From a checkpoint of a small segmentation model.
Model: 64-pixel images, encoder norm layernorm, encoder activation silu, encoder moe expert_choice, encoder num experts 32, encoder patch size [8, 8], decoder norm batchnorm, decoder activation silu.
Training: muon at rate 0.0078, 6000 steps, batches of 256, held-out accuracy 100%.
Data: trained on small charts drawn from random numbers, 50862 training examples.
Rows from block 3 of the encoder of a small segmentation model, named by matrix and row number. Rows with one number within an expert belong to one neuron, the router's apart. Each number is 128 + 32 x the weight over its row's rms, rounded and kept within 0 to 255. All counts start at 0. Numbers have three digits each.
After each expert's rows are labels from the 100 images, of 14848, where the router gives the expert most weight on average: "responds to" is what is common among them. Only what is clearly more common there than usual is listed. The data: small charts drawn from random numbers.
# router: router (encoder.blocks.3.mlp.router.weight, 32x160, trained with AdamW), inputs 0-53
# up: expert up (encoder.blocks.3.mlp.up, 32x32x160), inputs 0-53
# down: expert down (encoder.blocks.3.mlp.down, 32x160x32, transposed), outputs 0-53

# expert 15
router.15:174124085136130145122162102194133125087126141137088136136113103171083134107115079135176148118159185065130190106089162110165126155162103139081137124106189156177120
up.14:129134141119125096133162120087149140131152122123115071149180106162133121146176073097112153122094136089050147097087114143126152105105143122111132108164154125176197
down.14:129146109125129126139107113122100088104129115142168067119164196140125107143098123156110131087076080102059110103099129124135102173080061165101108163134116130160133
up.15:072128105138140104150095063082117081094090125137136125141163165078061209093089096127149193124153124097137208168104106119137131067067154126082134151117076161068088
down.15:188172125085089146172173125123121157104155078076167145174123175186138096124137122129195119114144163087115109102144086148103162151126150155144113125096114137129129
responds to: dark theme; radar chart

# expert 16
router.16:090131186136202111161085129103148089168133145132161147161159149223146202168148123081092120138125129158159116171165119118088087108133164079169133181107085088141114
up.14:061153156135116143124137145072108141139114118177118136114109150081122107134154185163131102153095078154140150072109084119199114117087138132121182130110190085157109
down.14:095122160187120174158127172147142180105098152114135118103162104153153116127141182125044170162156124206164108122061089099128149145140083152136122148141152122131095
up.15:092085163090135080110174192132083122169085110207131147098126177128152084176119177127114132093108146109124091090152138068139082147132174097128125092132165126180212
down.15:106119164115086100123184170141164108132137182150156118084109157163125155133132087101172125132118202124110168190127130135214189141129128126157112198106141176139172
responds to: items: three; bubble chart; radar chart

# expert 9
router.9:099127102086089150153168216209143133116096172126059081122112101141100118076168139154145065093096127161104148114110158182148085159109088138086150139075117163175142
up.0:065101119076145116147128141111133109150135105214139145059122155145124138135081117176133161133064130131052115116167168148132134165130122143131106086204106124173139
down.0:112146114099141139192056126170117167138111130155122190133167096129084171139048171147113141117100158115113117101130048116130090150099134207146092129167158141099114
up.1:133125107114110160098130122159101153137122063094091143105122127093141111056164041136152126173152144099128107102192149176121127144138125183091155151137106079138139
down.1:146159110107185115142185130154109066138099145126081120081167114127144076096130103150146105120120164077115152170169116193098098169178067193083155178099097130146112
responds to: items: seven; stacked bars; bar chart

# expert 31
router.31:181094075123098169074180116104100147083046101168113116105099112128165134127109118109180132116087116102110118082140107088170170167129123160105161081085168185121177
up.0:085121075174206136157151059107094131176143131141179146165134121131118187103147076107138140169151106112173081140160094074096149121091080170129169157156074148106107
down.0:113119094188146096080121154115138103143118128107172182137151194103102113042135140101118032153177129097112136163054110117130131083103130103144161121114117135115131
up.1:112109141109124125163099113152166091132121146202117117141113178073099152105128062128077137116114119108127128132093118100112057105180123104112146125108112064182120
down.1:080145171140151168133081145102106122151097092134096178147107175127091133131125101173164147104118159096136187115084142113146133100140084101130070141145083169169145
responds to: dark theme; bubble chart; trend: flat; line chart

# expert 19
router.19:085100144128110107103083161097113147116138137157131170118096100096102102112171134152148159164136118118130110114073167187181147161135137144094100039191106120189153
up.0:126098106171124168129158062123119092104093160097110109125065070075174070092150143064159200123091112104112132098124127127111093120160113119159106099186086095098130
down.0:169180123136144174107159150179129074165076149180120132137177165188141138123073137110104075102129095096061119145098154099141106170096153143158055147190131146190145
up.1:151148199139148059140125083103165106073129163151140199072111188113171114153193127119085163147065137134132104144113176206153171126141179122116130106088133097137147
down.1:053110195155131111103128158182137142027168118150148139116120032119143108146111151115138148082093086130110138080096160091187159113120079135094158178127116111103135
responds to: dark theme; heat grid

# expert 7
router.7:113140151124112122190101129123175083140150153120139137155143177120091132126090108110078114122189167098149130136192150170087105077159170103179094145178117101099115
up.0:105208121151109086153139159126083123104176149135137132103054147119105136113127155103190132110066174070114104099122195157153108137139138134095158177074142155143130
down.0:131110171125165176125038131122099148128116177111150096073141102120127100089133130095084167093121141083138145171119126172138069085114143069126160061060119091069118
up.1:134102133134119184151092090175137151064111116113124102137139113078152141102093128112102139137180126091144076132193144135065123119177114143140110141130171061117072
down.1:130197144124150123153150175124138131146124099130155106076138168143137165148173140082110115117115078145101134168066115165110123089127128163160133128117112133128154
responds to: bubble chart; line chart; step chart

# expert 24
router.24:065099085143098148124131164086122160138108115118099120133094136090114108052158143153158127124085105138126085068104144195175122169128124095090146125148101152164151
up.0:172171138102113167100186148100150100106072148133106129139106074128122130147175165087102165127103138111133154107155170148183160122176143132145111048040145122124157
down.0:100025174099176143113106131119175040063139161111137176125144118101083083199150089120138198093115146119081104147154139114160152085140091117143144093097116122136156
up.1:110128138208139113164156113030076175123127145142109126179147137122129081159095177167096122145081148107083098155095166115149127081137162102142117114098102159095104
down.1:114135139171142129140153136110149115123148087064115157094154127145107154151131125085098154105157148113218121068146079077165085083086179124100149095146185177097097
responds to: heat grid; dark theme; items: seven

# expert 10
router.10:133115149123141107133079086150102151165136168148176143115161122124158123136116054134128150087141117155108086105128092151093066124075162141157084107148124103153123
up.0:105099084168193155116079100239190130163100077168142111111161142075138140131158097082127124115126053134131132135089129086167078113084080135125166175215126077173103
down.0:104099143103091127142134195152102134124131166125103122085104127180127146138090049092137097116109110133134167116119131147188126136134165095131143156138126147083184
up.1:105143101110120118136109179189118107125120115147116126148135154113103120119081084138135112128109112089090044083097184235100106134099106220144084182137141151193139
down.1:116142118111149092134114173126144175138145113182129128131157174044162126160076130149106143146087078085076100122148134135155157131128106111131150172130101114192088
responds to: horizontal bar chart